Weights of a small image captioner.
Training: 5700 steps, batches of 96.
Rows from block 11 of the image encoder, named by matrix and row number. Rows with one number belong to one neuron. Each number is 128 + 32 x the weight over its row's rms, rounded and kept within 0 to 255. All counts start at 0. Numbers have three digits each. After the name is the row's rms in percent of the matrix's.
# fc1: MLP up (encoder.blocks.11.mlp.fc1.weight, 1536x384), inputs 43-85
# fc2: MLP down (encoder.blocks.11.mlp.fc2.weight, 384x1536, transposed), outputs 43-85
fc1.1241 036:121069135092120132115156161117110078144109092100156134160151120158176116110129131090071093124133164119079162120099148153143154147
fc2.1241 039:187183141163098164166046118166090218156107117115067138098128151126122174118076124135138217141102113123133056085066137120145110171
fc1.1242 052:124114112137092107159111119071119186161109159152137179156107177134119094118147167162148144110052111167151084125111139139124166143
fc2.1242 058:163157081139147173084130155115113099166148083136168132108154091136123097116115167070164083106197200139141191168162104151247090094
fc1.1243 025:204103072173110134116157161125064082174167099114053071087111086160169107096157175120114073160164188141109113065106126140149114057
fc2.1243 029:128184097156084110160147177069116195090138120155143135090050125144116102181137155117096124141103102233171136107147147153067101112
fc1.1244 076:061161117113122171079096114179075106139139171091170162168207136169111131088122158122110156124081132096147133132141115093118048131
fc2.1244 079:168064147131132127138168092061184188182148088154076165132063122101117140091118158096108139118151163146125135141096138077115135145
fc1.1245 055:152078177146124079040173115126144124149147144171082126136149101105179103160106140097160119137108167141165057105137115196129110138
fc2.1245 062:163191119097133172145105214162113138212118143069143191227130128102039137142126164139122191183145118118125127132118142161140096124
fc1.1246 271:159117128140125156140154138158142069099101154168087101144145095072136128152142082165077153108102126106117144094130142071136115134
fc2.1246 264:138092121163168123120064101155129122193203063149177158069143193144123084120122167127101142122115112112092112157143126094175119127
fc1.1247 271:184158071159120078140092128145111107102153104162097116103121095120167113097153174148067124176099103103126049148128110115135183148
fc2.1247 216:063102173104095119130095130110128149125149191111150149131135123103081143136088114129138140068156116126118180081121172143174146076
fc1.1248 043:145102085138149150150122142151091168180135144153107113131186101122098109093156118168073116122063176131133101166132099121131092147
fc2.1248 043:147133149145145075141165163212115186186100174114122151086144154127192141095132137079110159170208144124090160149157121091109232200
fc1.1249 069:123116118109123178138138141158128129090109104132145100190105121107121099095113153110161129054098184198138176185123096116087130091
fc2.1249 081:113117155131105089174123095147087126105135093172052124114206130108103088115113125178140117143103130085141096126152108130106175155
fc1.1250 185:043134099110098163133116163156127140153048139105166166130144132134122199157159121108158137148071161125176089140105128149154157136
fc2.1250 163:202077118174153109190096159119173113127159147155187085132208156139139144120133113158076121081144085149125162156109081164146112137
fc1.1251 033:093167165113069128151182143127109144128146102096165054060146154099128159148115112121150069156101134110140122138180140126133064092
fc2.1251 037:168137094101130158132104204127115101141122125102089134165136053163159096121072158117104095147093132151067097145063131145078057111
fc1.1252 100:149061146122156100147137057156115122119108173129131099138134127110110086094100080127148145142150116154086144129135111127162108090
fc2.1252 105:106135171107145152157078161118190125147150141134164124055075050153157145145172201077095079154178130150109128132139132090152075199
fc1.1253 060:098125123121158178146149076166129145114099126127086129167142145128137166146183129132156126153133086096122083147135142114117132137
fc2.1253 062:139146169095114122191112144106111149186163165189107128156165128159076153117093137183140142124129141128154173116131101126129087125
fc1.1254 045:076114121127106187168143132138057122089102157139116166110098083142150113135162186086107114138078215155166101120094145150153112096
fc2.1254 053:175102117132163164146109154109124206167140140178162084080149081147117136134087127099127164206178082116133141104136160176145087143
fc1.1255 047:160144115148133132047157094078094207107120131103138100141084147143109168152125166101106132118135111138173102073131088176162141168
fc2.1255 050:126140139140145110097122074179053157127083135159122117203106099133107115105115109096151150139123096102112145125139152123078121139
fc1.1256 087:145088158153101144070139102150143168126181069117128142152183120081156160149145126129133136204142093142126147137169145126130107134
fc2.1256 101:083142132137169122151118118127161124119086170116146140074072067155051082133117151125121133078157079141094075127101136134117138108
fc1.1257 220:143122143121125103141161134176130164121143153096117151070127138120155111128156061115098114008158092153183130142143112131205111108
fc2.1257 199:111102154141133145087079143095156131058086102156163126167156129119125123148127168184130107163134141089113088151090103113066140224
fc1.1258 074:136073109082100170158181167165126140153104136122161160129114147107113123142140188162164143146089115151142151161131129068171161129
fc2.1258 085:191196148113112125101175120142103103114164110106144125190151142098105122150130094175151164109124117210130098122117159080136107133
fc1.1259 066:064100140146136139126140100165183225158112136134095105081129082139153084109100135112097129116127174131114110147163117168126157106
fc2.1259 068:177188110138114112174169104078066122133125143082108124143100121095129101167085165110133125102106133126147114160107124141079150110
fc1.1260 043:182101084208108114089138144109143122185150115074112107139167144139146163035075207079157140117149140099105151030153111098108140084
fc2.1260 053:133129116090135148096188112135156134073073118172137090138150117076145100163164131075099190140102157073083169170131070114163136127
fc1.1261 093:127090126186148142122137092169111101076120184127109092135150179120187158130175153108136141134138153174165127077162153127127116124
fc2.1261 101:143148204115084121124139143182083082103061095101143158167142182153069118115109158167150122076104133075076155142159055137132108068
fc1.1262 085:137126148160101170112150108161114169121159140156152108100122075140095117111119073186143131163170114167100133139069122035161131153
fc2.1262 101:108149094126143106089088144103229129145095077156120145079102132095206193113097151095105141148101167093096184148188100197197090164
fc1.1263 032:096129104145185162098090153064130128141115146134072105092141141152106137135134143124135203134149080188107123090141193137118144153
fc2.1263 035:185111073075111151159144105160118185153174081074131101196114118116122061091122116170131081082148175064115117134091081086106135118
fc1.1264 027:151116130104113063077162150084116171131132146119131119141122117098124134096100171123142101153096181114123111111120131048063096121
fc2.1264 032:134163086161125115093119143069156113139120110088148152113165120203162117131133122128126106138138119087103122114137116156195078081
fc1.1265 059:103082131123118135126122139138121138103160218071121109117153160137125104032122096048139146095131149156162197115114064099170136125
fc2.1265 070:147178144151122181166172106152149136129085122141129170114104131126094146169134131083084110148143152094092062132115191158092084136
fc1.1266 030:163190130192134108172147106177095106145107133085143129100170088086113137163121091115133103064158158102122143129144073119174108109
fc2.1266 036:145100106128098122124170191198128143139100107090188123138117072075155119087155077063124159168162121136172179129119149142117105109
fc1.1267 027:156114157116106117108139146128120149073106116099085116157114112122151075125176126103148128063126148166183153110169109143115070125
fc2.1267 031:129142101094082091148164140158109153130134125202130165174106159120089132139122098129136068158138146089137098152166141043184139143
fc1.1268 052:121074161102196091131155111137071112135128121136150106122103109074093122101109173126166095215097130135113112156085108120117119171
fc2.1268 064:155139149098172163091153143101125129174119155131140122147128091120113098103165101126123147121164161117143171102096148126117106160
fc1.1269 040:157133169174113112124182133089117083162096133147107124102083192100212104147132105087156131066133146121093132110107160187084123103
fc2.1269 042:152123152157130108093100096103086148116135140175137118059111119112161124137089131137162101198197076117160089143148128101188149142
fc1.1270 063:115178139158114201134113152145110155135137108122117127141120105102094175160158089119126186147160091083186157113098127187109097136
fc2.1270 068:051095113123128085112113121131173144093181102172172140116096133169193149133103121089155182089150114129125114152114170086149114159
fc1.1271 123:026083173158112108153136201096125109123132150117150162123125144145148128084110133171140168077120134109131087133121094084143167109
fc2.1271 140:164155139166128174134143097172144126116110132156137076101161123133101191181123144105087148162137141085149084113092135172131144145
fc1.1272 048:098181106105120084112134144122148169176158091068185125141149144159107149124152142121119158118150125094149123124120101200130165126
fc2.1272 056:115066126063099098177126121161137117089162114116137132076155097093097160133093113099117104149145176173072135117110146062164124149
fc1.1273 039:137097139138125134169125122163132138140130112085095180165197134131115113114104098101148129151110138143121116168119117141080076080
fc2.1273 043:167100130137150144125111167164132124083158180170139129150169141095147124104163139132118105141113103145127122174121153061150134156
fc1.1274 023:144095220170136083161200172140086123088102168088136185136203106082147139087102078117129143117118082140140080121128124142161109103
fc2.1274 026:127091066125150093076155069135110067156159133221173183061072095154159070118139110153115180160116117151115199130166157085134115124
fc1.1275 034:115102082128083151116150117158067117152128163110080176176133103186054148069158139091084159114102137093100113115081144076083172147
fc2.1275 039:147111116145202129139128059160202138105174118138136096103115117149135130136119168095114112171164094111203151153110154099156113089
fc1.1276 033:213139169192166130125202140138104137121192100122165095133144118137082133152156125084107137084159084196142160160135110215141130146
fc2.1276 045:085111139156146146093103095114102083129150119148161159117138116127191103141164118083099133149047133092160142128202145102142104129
fc1.1277 040:150123106114115109103159117089121119165116160129079083159163160127063138071106130148130149089068117103084112139092141147160103101
fc2.1277 046:061114109113158103162118135148091122187150130105103171121167158143178119125170078136145168127182170089125089129156158084116106148
fc1.1278 288:144181087157104128122158149083118120126150129101170157121122153085119075124111162096139191093144086145078108093114087129152125155
fc2.1278 194:103120105133120086130022150175158123148155129148074109130133114156138185169118143151135076158112121108123170131129091147120187165
fc1.1279 022:140162153184135108181128146126107113088143112148133098119213097162092048040089111154115161085152038132165141085139094151086162161
fc2.1279 024:148120184122147142142085181181135095134082185090120108147133159191147130138162102121123106133128159148147143168103166124171151101
fc1.1280 063:153140173120150158138150110182131157133093067143132128142124103143205086144125108187109100103113099160098108149115101091105156080
fc2.1280 071:165167065137152123109133130171100147114109132139125147130082100149149152115108097129172125142105162141095098143067151172135075141
fc1.1281 018:151130166108115151144184107106110104111165120105105141102159150169179115176120112127136139105111108143117162120142118120108144093
fc2.1281 024:149083127170090141061128094141060175115187153134147097176150177167120140132098153137142124101091186120104144140150101159115167085
fc1.1282 022:113105148132143100125107163094129114119142165085108154138101123135107111103130132120085135169115107127141112119084095078133152116
fc2.1282 023:116098090179127083063156153105155085095183181089119098153102113158141136153125113191112129108127185141140104104196138113156127150
fc1.1283 063:179137152181176148151195102119156077121158126110128127150112124154123124120189119113106168169156115073110095155106095120114133182
fc2.1283 067:099142119133144110139119100105118166120105172144138093114089069152103043099126230142121117097074191109140125156140109155161127118
fc1.1284 119:140133132130114160151138159164146082119131177127114154141149109178100171157122096126164094149105110152091115116126127072130113187
fc2.1284 109:105102142105148130106129118118140155121203108125135164150113137098103138074118095074129178108160133110208194084126106081088139099
fc1.1285 191:116055136079099169175112159099128091171180088126146076091123086124089188106173112133110139095067155185152093099133047170082045118
fc2.1285 186:142086145139137114106098064175108115130069138117128179133121152151201091170079159121127104107163066057156171070158128118079095171
fc1.1286 019:085116056101082104128178065147106111146147121131112115094139102118174145136156143095131075138124142194176075107190121143100101075
fc2.1286 017:127086173132135130165125120140156165105091133129145152160138087096102138102157139119122145119163077049135176115083114130185114178
fc1.1287 023:122094230077134162116136137149104138169148140124121116145143108115149127133168125055217096116129122107169155157114112113134142119
fc2.1287 025:168141111106091123129148111078123084174145149143173188085190116165134204100164133143097110166109112167131108136143107109132153157
fc1.1288 237:139110104121102085121141090141149119125105126088097163072111112131136134121125136058090093113132096125151072166109123097120115122
fc2.1288 240:128173110071094110112156074132162162101136151101121138121174149112032134162169113169123134129127134148146146183141142109132140153
fc1.1289 049:154177144182184104085149081125116143157114114080134113100093175134151144128167108131177156162163182173103121120157137074145140123
fc2.1289 057:045085139076147169145119103140130143092104156150174144072151144161183209149113093120116183131122162107128134117166133124129125105
fc1.1290 036:130169192186134083111148130098112142131124151148083083172072131155126133152124140135110115092067139152133106074103127126173128139
fc2.1290 039:068177130125187207194117098155115089139121078190144092105160096117101139149142178138124090148138144060076097144140100125138119127
fc1.1291 211:145179106125203150124197146139114115132140150116162112150120111129206076128118146139117092162056166099126127160177161129168179104
fc2.1291 242:075124091143130140209077138140107156171118164101087142123105123082047118081169135128074132132125167121090129117139112115091140144
fc1.1292 031:201127143144111139103097145117101087153125089116124157115056112126159158133103138162167196167122113139111194149122103155174056125
fc2.1292 037:133129106129112143090103132142152135044142132144123121147204140093089147179145098098160200136102229132100087079206177132103156142
fc1.1293 023:163095115120107118167144185094079101086114138089118157138111104076101126136203090108145110114159128109182152057083134150120077118
fc2.1293 028:079087159107106183137150117094106127175133174153172073093133092135136146165159168135119146141120153177144137092163166134206096178
fc1.1294 086:115204194116115104110132165122119152152145064088051132118119089103118124119137079054141116168088086167129103105137196106143130111
fc2.1294 084:093112114144110120137110102075155125153168143148188129120124132097062120161157162160107056122168160173071120093146157106159106187
fc1.1295 035:125132144189085146108139121103074179117102133115097172103160132121181110200102094164063145100117098100194134147103137131159123133
fc2.1295 041:093137119109164129120153122134135122062141134125124105118090131145120140152135199132075112136154121133135120134124123088083165171
fc1.1296 045:091164093094154124155147119101110100072131145133113115147043175153137127097078085080127063131151120143205147136142136137149056108
fc2.1296 050:149103115152181142128138118182164090079155087108142165135102129163139089156183104099111129145136139076145107117104135097110169066
fc1.1297 035:097112198077095172136147164192118139121130133104144138123116147162139133113146110173152172093115152124128190129147063137087114153
fc2.1297 042:111059117132129073156148107105137189147143093162128089126145129126174095133144177122093117133142111153104090146166151119082147050
fc1.1298 017:215151198114124123155175151102094200106085123118149173193247124119152147081127120182116118140120102111168103151135132161136101139
fc2.1298 020:131107191158117117155156042188111129106108123104180138183094125148173200101120111133110106155146136187183183144136102117168147147
fc1.1299 051:088084146146195170095112103178149129168121146102096167133112121147045044137145121078129127106167092201164090150093094140153192170
fc2.1299 048:121167094076074151172031132058103122212145128170099116146156086194107168178096200149096147144141064096189069150128040132144132105
fc1.1300 080:139131130147132162143177060142178187163148105066175104141081142098144186141125158115103109118110166120137176127130100091147120144
fc2.1300 078:092110069127175076163139106117164195114044132130147130094147074113163194150150087195148096136131112110077119132073135148134095098
fc1.1301 023:117113147129130176118140104128147148101103097111097142078141136134174120113109082175196157106131178129126167143127137140118132105
fc2.1301 024:153076135142133104170079030158114117180148110106185160102102144134130134125155141125112124103110113099100083110127125099112156121
fc1.1302 091:120076126118163120153137114160145154176090129171096088147105096143119146132155141198123137143155171166154131155166123131110080137
fc2.1302 080:178113136118095169134123135103187162141146129063158140095177125105137132106114100082150163117130134092163115132096152095084112141
fc1.1303 051:102100102123088124093156174121164121139168157074157069100126181112166110137091153118163051117090142180217133107172093126137085045
fc2.1303 066:133196071231146110138115137151063111141119116102139155174140223070155175122096082119134164092174111068120110146166122089144122157
fc1.1304 036:112136090142157095126094170168128121115111075148108137141149118121120112122096142170127119145123126136155133153091061242095136133
fc2.1304 039:153150180110103157188116139132138103112128140104153140090161169158158126177117167079112129099130124137091135111125198122166116127
fc1.1305 183:126139150074174167099117174208134179122110091125118122102099136131122134119141142138107140160147130176087085109134150154160067175
fc2.1305 205:145156107168147089119140136158127076155052124133133193146108104180113085118140092106156103111100122114108069140123153117083155143
fc1.1306 061:110117077138125150125176097174073212124121124119118174138076157079139160079105103132147089112147129097166151128142135116110158139
fc2.1306 069:145193162102153123140156110142154087116174155091104096086187128132102155078130084127110076136180094170090129121071110057141096110
fc1.1307 063:120153083125192127116175150107124160126070117126107110140153082183155019111170102100145148167149131132098191176084088142077127172
fc2.1307 067:115151104113085062135078094189169119127100092105125158073145101118140142130090067113107070111136139061150122099146109102095093099
fc1.1308 123:149127117149158131107129146067070082134147140124138131099093080063127127228076117111118143145159104144181111162141168136145148096
fc2.1308 135:126128110096139086129096143132124127149148133133141096131104133206172139059104119146143059090106044158080180110132106108102086174
fc1.1309 035:172108156174093094105110106153137062176116137088098128115165161200131128139096100105128132087088174098176154130187164109117127051
fc2.1309 040:129158037085139143158147089108075085080106055177074125147155167117186116093184213174104152069125143173066108132111084162119196120
fc1.1310 018:100166166097085149154057119129117097184125156130134128172124173145131090108117125137129141082135121129168112101081140142139118134
fc2.1310 021:211135138142147134138164077092071130078141164116118112178129106147111184071157112172138113144099161125070115115148130121141120168
fc1.1311 032:132176128079126107097129072107149126126096107124216100183167137115117082111100145048143107115098136105187053149140161118170086180
fc2.1311 038:085079161109142146193140177121122132156100167148053116120083204177154133168130161189128136140113100076113149129114126047127118082
fc1.1312 019:155146105128160215133112132091127111181169107117172121106122109137104107092156094101071095074139116149140116153109112139084143156
fc2.1312 021:100101134091097101205189158191128076174089192163062094121180116163101139167117085069089063137148132138124183153120113117142168135
fc1.1313 025:112072148107119088120145112135147141124115133100082163184091148116110118165090160151134117122148090080152153154065117199120191144
fc2.1313 029:147187154158200138132107144069055126086095131106121167122101120132112118080129098098146084148107157133106116129064078067182149102
fc1.1314 082:158139155082128138187139151120127136116147153086137111113115146118119158124118099172156123113128087084146164107171081094101169106
fc2.1314 077:116134065135151106142089166170069133153066089093162145101129111099090144159117133084164095107186147166107084118100154134192114087
fc1.1315 074:184119093144188125106111105142139122125176092131082077108104148136121069114122095146109119155097147147129108116078110126132124105
fc2.1315 075:085148116153101156108071159130189148134157146161172125152128057076089165149141183113156122120133099128097111086141141150095104181
fc1.1316 128:116114122115153095120136175166093071144081118081133133192151152121176129199133108163133175174101169110088165082181134129148146078
fc2.1316 129:111142069125143195126111115124152179147172123083156137077092138112078168038075116111161165099190119161168166120145136122096101194
fc1.1317 092:075185178108095120128107143062157150156100200157160135159145137145132103124066108125148135164136167066153113145070101100139118143
fc2.1317 090:108081122152123083112137127165091102067102160118131202150098101100184147112225086108137169147159099166067129137166127099078128040
fc1.1318 199:158121118148145154161110117140163109126149143089136119109107117122125091136138135141110133128085129144107126130152097116140101069
fc2.1318 189:145167120159146121079100132122139172150114096178126144076128136138152154086066159063144112151109140128078161207163118125074161215
fc1.1319 020:180050121114063161113148136086122135090176158112195077120200171090144164145090088106204105139144089126151145180138123087108077135
fc2.1319 022:098125169130112172197140073128146118139156124148092137192086132103161143162092131080092067152116132147119147077118118131127133079
fc1.1320 043:120127164133113161092167077131161127093143146134143159132202105125059105093128069170143165064099136135140191119158128129110131099
fc2.1320 052:129108123112120061144074108105141160126128121186127149109137174124164172143104110186114094142107155088118103130126193153162061152
fc1.1321 082:141128174087088170129119140092147088177141130174091136155103103169155115110111120136121071171080173146158073105146147174132065080
fc2.1321 087:122105164130162151133082120132154143083161143126098125101061161111115127135165090171159143155159113111097163116039145110122090193
fc1.1322 160:114155153145074154128090146155129143180050121117123081128150180173101077141137065043102119070114107101172144119132125119128168164
fc2.1322 147:159078161134166141142179068140101125082167151182108142126157111218103147133136136118115113132112164129114066141161142118098103120
fc1.1323 042:151074133131153097192110177126150161138144114160167112148115095091156086100127104139169124161062124200144095087160162180137116107
fc2.1323 045:090130098140119153169185088067148080125121128104065119154063116123060186071104190087193126117128122063118097151097138087164067123
fc1.1324 221:184094143147105202089168121101098083061065123111087149159184126151128118120104145095128118114124127134203121083076134094173163126
fc2.1324 237:133172141102114081171077147144141158157125186088154063085145124100180157109156118089090145127127135136077082145163150255132121155
fc1.1325 040:128121171158150154163129138125171164148144135111104132147121167155071063117151107065117213133107128125112081075137115102074123112
fc2.1325 044:188167156119092146159191162153109133099145090118119063132099157104152158149149181110141082118108132118162144161141130164181154135
fc1.1326 287:123150137116095118122077139106132191171170114085127161119138159125151173146169133122092141130139143092114135112120097084202136091
fc2.1326 266:217114126159121093191133143145138083156103147115140163098138087120111151147144128134143174125185145132093134186161119150108059176
fc1.1327 104:160084143137153117117200115176140132074153085130123114154131065142106119112088098136129144158127134060149121149087141109124118065
fc2.1327 105:099061132116117124161044140075153130123095114115152106161170135104156123123106112112162055078122152150138158093188126112097150107
fc1.1328 037:134128114151137095056157188088103135093127153123101143107161163077153101134155120131141158140169142082150150136103120126110132113
fc2.1328 041:147143068130134115104111074127185116112152184177189083167075146177091088062090084135157118121147114132090077130155095068177100152
fc1.1329 076:119111130149164146169136122125145185106122142117095135114120110120089134144058103120137145108109108165098094137063219204100220154
fc2.1329 092:154123111109091098175116153100143059047159116096137133127176096084137151118144127162100146099111142093180120094150093107107127123
fc1.1330 078:122122125174177193176116147108142146130072164118073135142070102097114100076093117146157166112114111094125179085105184104195154179
fc2.1330 091:142107103121111158057150014151099111121144129165125116145168161132123129169119152129158128157113169141140122177112113107103090096
fc1.1331 152:119119170078155068115138165120118149118120122129184151183088097158168161111089122157109138126143109143104118122132135128163141100
fc2.1331 182:080121174178134128150075131150172167179109112145085171086091096126157129143127144123121122113148131109060152115104118154153105187
fc1.1332 153:108136130128105131165075095195139153131111155131116151098135140172113174097124171142102145066115122071067172113059133156121180103
fc2.1332 151:134075074151124133107055074067160084091126139137159064189093133104166122148128129065149151151129172134156115143098168138162102159
fc1.1333 032:117129111118104091088140100114134172150130121116131127115091125077118173173136101146120098154180144140111186103139142167169147171
fc2.1333 037:170140103124156129152165057121179113020159084133141169150107127113148070119085146060143120133101200108101150153059116148102088076
fc1.1334 036:084186114099185138062121134133058126116127100119134069091100120080159125124131102097094102088115093172080115093084115149139102160
fc2.1334 046:164110127174137117123140171112133108153146113170063114153185112160092061145112127090107107161089136191148130121131099124106151153
fc1.1335 031:118033086127113189101107116124109142157148106119174147119119153124093122088069091167152101090135140066080235152100096134170046069
fc2.1335 035:113167144137130082182102196089136096178154109113107109138130116115110125145154173138146139090191108095203146131138147090122065136
fc1.1336 047:170171129140160131141154176124101146129191137114104157139106127109160113177131126131133148097163120128136164124093136148123114152
fc2.1336 056:123161109139174163122131079084132087124117156127130107120145164207104111132107119171137118178077162104184145163157086107097126130
fc1.1337 113:093104119121104076088101132052128218136095146162154126076122106080114127131059066084068086160167154127185096178081106116165130168
fc2.1337 113:128096119087086154123138041166095150154145125116142126109126159157106169098115110125167140114191030117076150077167154144100101173
fc1.1338 023:097133121069142108098097146143110088124129104138175130108132153158113088142137129103090129171099135124148169159156118170128102110
fc2.1338 025:107156115202191075099108132122081113102142128156151126121128095119130135150111133123104118141086214114082148148133181172118096140
fc1.1339 074:151139097163083141118135132089103125141136133121152199170113203095129117114152143152177129164122145143150160135151165113123044105
fc2.1339 079:141073142094114090124108101111155102102152084113138142078114125124156084114147164178137129125097053146155115149112149103143122209
fc1.1340 030:195150182123195162187175067164075131151174133092148092165125095165130087121158085097081107148092124153168074102131108165060160176
fc2.1340 032:123102101152092183158139121127129122140112116115095104128083113137133099174065135079116141138106099186145105071103134102185125110
fc1.1341 074:184136156119122128092097161181120117154129120069114189133165168177132150139064071111122084132134117075127137105168154154135132079
fc2.1341 085:084064135093063114147114093169102102097137108121134109111125084091102178134176138153153157154124126150066138076125077078127097161
fc1.1342 048:183101168156109096141113137174115175220116086148133128091115133140126151101134147148108145169118097131147128152143135122193164091
fc2.1342 057:101181149129118103174156053120142129126131136150055145093145114141110207133109136070131126132097096107114126182107126124162124134
fc1.1343 187:195119129125114139130141144075116181194117145110066114054091160158129187212061123096116130150177145108123183121127163161142106130
fc2.1343 187:093069130123132107111104144204145104125140142101142131132140096140143124160110097136157089093096151114131112143101138058117089116
fc1.1344 050:112121142104079134160151115132125167194112116125097161134153100157120163158130179183128096064083096208102134115091102146133153104
fc2.1344 057:080139096110158153154131083119133097147087102138085119113131156129073121069210077119144070154128102082101099115125172140136095168
fc1.1345 037:216150128170105113108112120114139138160146107085142120120096140124108130118138125150034066138087106115085158108082168197128089108
fc2.1345 040:175079174102180122109132184144101051073120194190107136081137131104174146095149160161162153106140179118177119168126167083166126172
fc1.1346 038:183101124146140133144117117084149103154115129128105156091142146117122109111199090180094080059151161131071100116126090129081140136
fc2.1346 041:139196168150104146071185153149095150139118061173116175100094119100060126159050060108172118142091170143140142126152193154099096146
fc1.1347 025:160088114126088095156213131123104081129168244080115126128121155139117094137088152143122130141091107150136182161177120150078096127
fc2.1347 031:124152079173159124114164114181180052114103086180107064129135156122152082189107137095103113124145176120101140104114129111132142129
fc1.1348 028:117189173130129210151124097158137131148166155130156069174095153164120123114142106105104198077110107127140109159149110156114119146
fc2.1348 034:112122115147160140098170092120154125164121136134095142071135114141129153101097185199102162142144086138108087128206163109138141123
fc1.1349 046:093140174119089174129151114178076123112083096098122142175149088141145141118162118121131150110112107149096116147145183073147108062
fc2.1349 053:131130104094095079114078117135141122141099150142115177139126132201124136147137121186094110128140149085161115132129143076166171128
fc1.1350 108:105180174136121117119195151117149116098120141137116139097159111107152132128128126092062174115160152054124126172142157114094179111
fc2.1350 133:109067098115125110102098140085137111152150097149189138105094141167066147087136159114198141091131127132148064106196140131136134123
fc1.1351 044:165128149190140138039163128106127109104146166127100093078128097084115120127074115101174091156162137138097109123078130115147110142
fc2.1351 054:126150121114090115173127112102166195171138107114116146095129112154127182113144090155140157060131153166146060080084040125113089130
fc1.1352 022:128083141132123079173150098092114172147090127131095155167137120121095090064118094126094124152135113136184098130106142124125203094
fc2.1352 029:134120115147134157087110148140153167133135122140101148085074146099163121140193153183148121127113198123141151145140113105172125170
fc1.1353 107:158130147163111115148152176155152154189127161113086148109113150147148161085134089136142102088072116143148092147054108129109170114
fc2.1353 123:179163106088125155059106200106136171129171127094131077159140115087115178178167107176092190135131125147156130099134140142148169126
fc1.1354 041:104088162076204170104101143081169135144157128144153139074101197131106108158066107086078129169140105163120165150140130121106116076
fc2.1354 048:150143130131105084089167096115147124100128133189094102188163132151161132093165076183153176133132071120073096116145092093141076102
fc1.1355 116:122142189135116103124164124130183093102184157152140177088122107098180131135089117107150114128096143117113173128129154114089163108
fc2.1355 135:080159082152126060111127164131125157133094115125044078140100106138112174107116116089195135171138111074124084117162158141118146111
fc1.1356 045:112085171138093135159133159142098106134113147138126111107145092129137110128135138164153117139113104162136142128144129135175152145
fc2.1356 048:139157120127113108104134093094107110124092074111144138125096111097132093117122181053082131130098150169082098137144131129088119164
fc1.1357 055:136115109166128194042148154122103142088148088126098121151141127164095162133158149100127121150088161135130164096094131116118118157
fc2.1357 063:142119101157095085114154070210061065145107112159079128141086137088153113080154118164091056172149108104118114157136114049121052142
fc1.1358 132:083073192112101083133213089224144117151162121120122119095096115135143125095155122130139147116112159112181187105142133123093102114
fc2.1358 145:178143075133109160083163079122117119094129162127121113182149117137126163157094168094120133154149195169125081163174139125139111161
fc1.1359 198:109183132149126119079164168154125141181085116121174128211175140108125173161129165147163190176146130098142158062116093140123170121
fc2.1359 154:134089110107104133133104146083074100103156151111095122068105143133100120087114121156080054115113139187080102123133109111136142157
fc1.1360 029:116124175125100121137138138129111139089177162147074113084133091106045134096107126092142072107099153062149123090098094134146128081
fc2.1360 033:087170075152064116108164084143164137129094112149188120132145169103079183088104153143088171147199147170148206117095115095107156161
fc1.1361 047:183129098144115130158153118096157125176149138101173122193115144106093116144143102143082045077105068100159142106129169205141127087
fc2.1361 051:112108155130120090136118143143177108093153136126045070070104176140126194178155177116128112172089135112120141121132141164160159109
fc1.1362 037:092090120154125142150140118114154114087151110101143154140129159149110183143032146144138112148139094179161157135142083093112134074
fc2.1362 039:117119177176168086066107086127137141183145079115067122175126115154108099150192131073133097132152130093133119113098128120112120128
fc1.1363 102:104088101099164108135154121071125144109117116108144152087114124114137091141126161061110094105098145133095185070148181135171169055
fc2.1363 098:118116099138142091124072135191100101116074153150121102159108177104115114212111134194097181109174099133110136153132078114112122186
fc1.1364 136:111130098132127184112150161123097145122138157117127146151124132097136156149185130143117090112054134139156088111153139142180125102
fc2.1364 094:169106160178144088109099106168163167133122141170125087112114114147156122158113136133162158164172084124107123146080132114106127165
fc1.1365 062:160127175171109096185187136118129112135175112115135134154122087163077108160111160120112118112113131167078083130137126138143132107
fc2.1365 065:131144178111121163116120136141157075120192094141110109117087147142116133086128132082169127094150178161097099107151129131127112116
fc1.1366 037:103152115117068178072104174098127144126209085086090118133129143118145142132153123080091144140142145175072110148146124093124130120
fc2.1366 041:126140161097134104112122108117082165145109123128108117064114116169143112127093024115142142075115132125141181140121130141131143050
fc1.1367 126:096154128138129120125136115175123137085107138134061120148157133088141103182089117133124117048108111121134162107131125130159031113
fc2.1367 120:174120080153139135097122170103099101117102090190148149100151135097131129107150166128155165122099135095119155088163076107033127145
fc1.1368 020:154121161097127162130158192123123039188158098074117135132088121105147077116146118036112115155111116104140180093155126180104095168
fc2.1368 025:136161084183166117184025136135171153148106144116153216115144184147186130134083138139142130156166124133122094162131110133156141162
fc1.1369 052:149195174132122141157169095168161206122122149080088142073096138092143104080131089144094155098087158124137124130160118174085132113
fc2.1369 068:137111102165138107118129143113068067116130108169091121183141161209196166106146111123123131140153157141145071164090177092052106117
fc1.1370 202:183137114102119166112150102156119054080124135079117091112160141144158072097076177082116117113130135142140143133150127115068102135
fc2.1370 169:155136130098144123151090188097155151109105160118109146159159075084083208128120144187169104136156154123125121124119167134102166106
fc1.1371 069:091109111135080133150112158127114094086105127125093118164127141167096111143156171170212123146132152095136127122166129091156098109
fc2.1371 065:125131164166115123060135092128125087156124106121142073102131120103161181106113105128033127145179068089131144130071099150160125144
fc1.1372 038:166134166164118125153148096167146062138131133127123111055120112107139085122163125122180178124136104078092134171087196145117094134
fc2.1372 043:106115105132169093122103173155133160117170168123129097152116132120104140144118156108173129090114121132195119144128104139128092156
fc1.1373 109:151091131156058093107115163101128165119123128167120110134103157125131195115132137151156144127140116100153130147155155129122091164
fc2.1373 103:188164119099155128151150081081211180058109125131186175110152116136121169107131083088055131109111134195097036139176125132054101103
fc1.1374 233:184147100081079136117126109163092150148142072147098135127095152146148135099160102119137103135160079167199157151125063097140119114
fc2.1374 195:114121110159180145120113117133175137100135120148169167103145096083079225094133152183107150173109122101120063107130104121133162159
fc1.1375 023:145117160105128082158194146133111095128180153101099155193111150084076116072150117076132168109107087122170191164112112145164190163
fc2.1375 027:081093141154175102147144101102161131163057168089039029120166135093163146129130143146180127119115138075108134116120111121153061133
fc1.1376 172:166085150099107136150086133144129208173202090072110167127084162100142150120054135084111069116135163214180155093138143120100098110
fc2.1376 179:100150124117130133143169144099130178154075119113154079180122135185116131127185142248172164083147143120097129127123113176149147096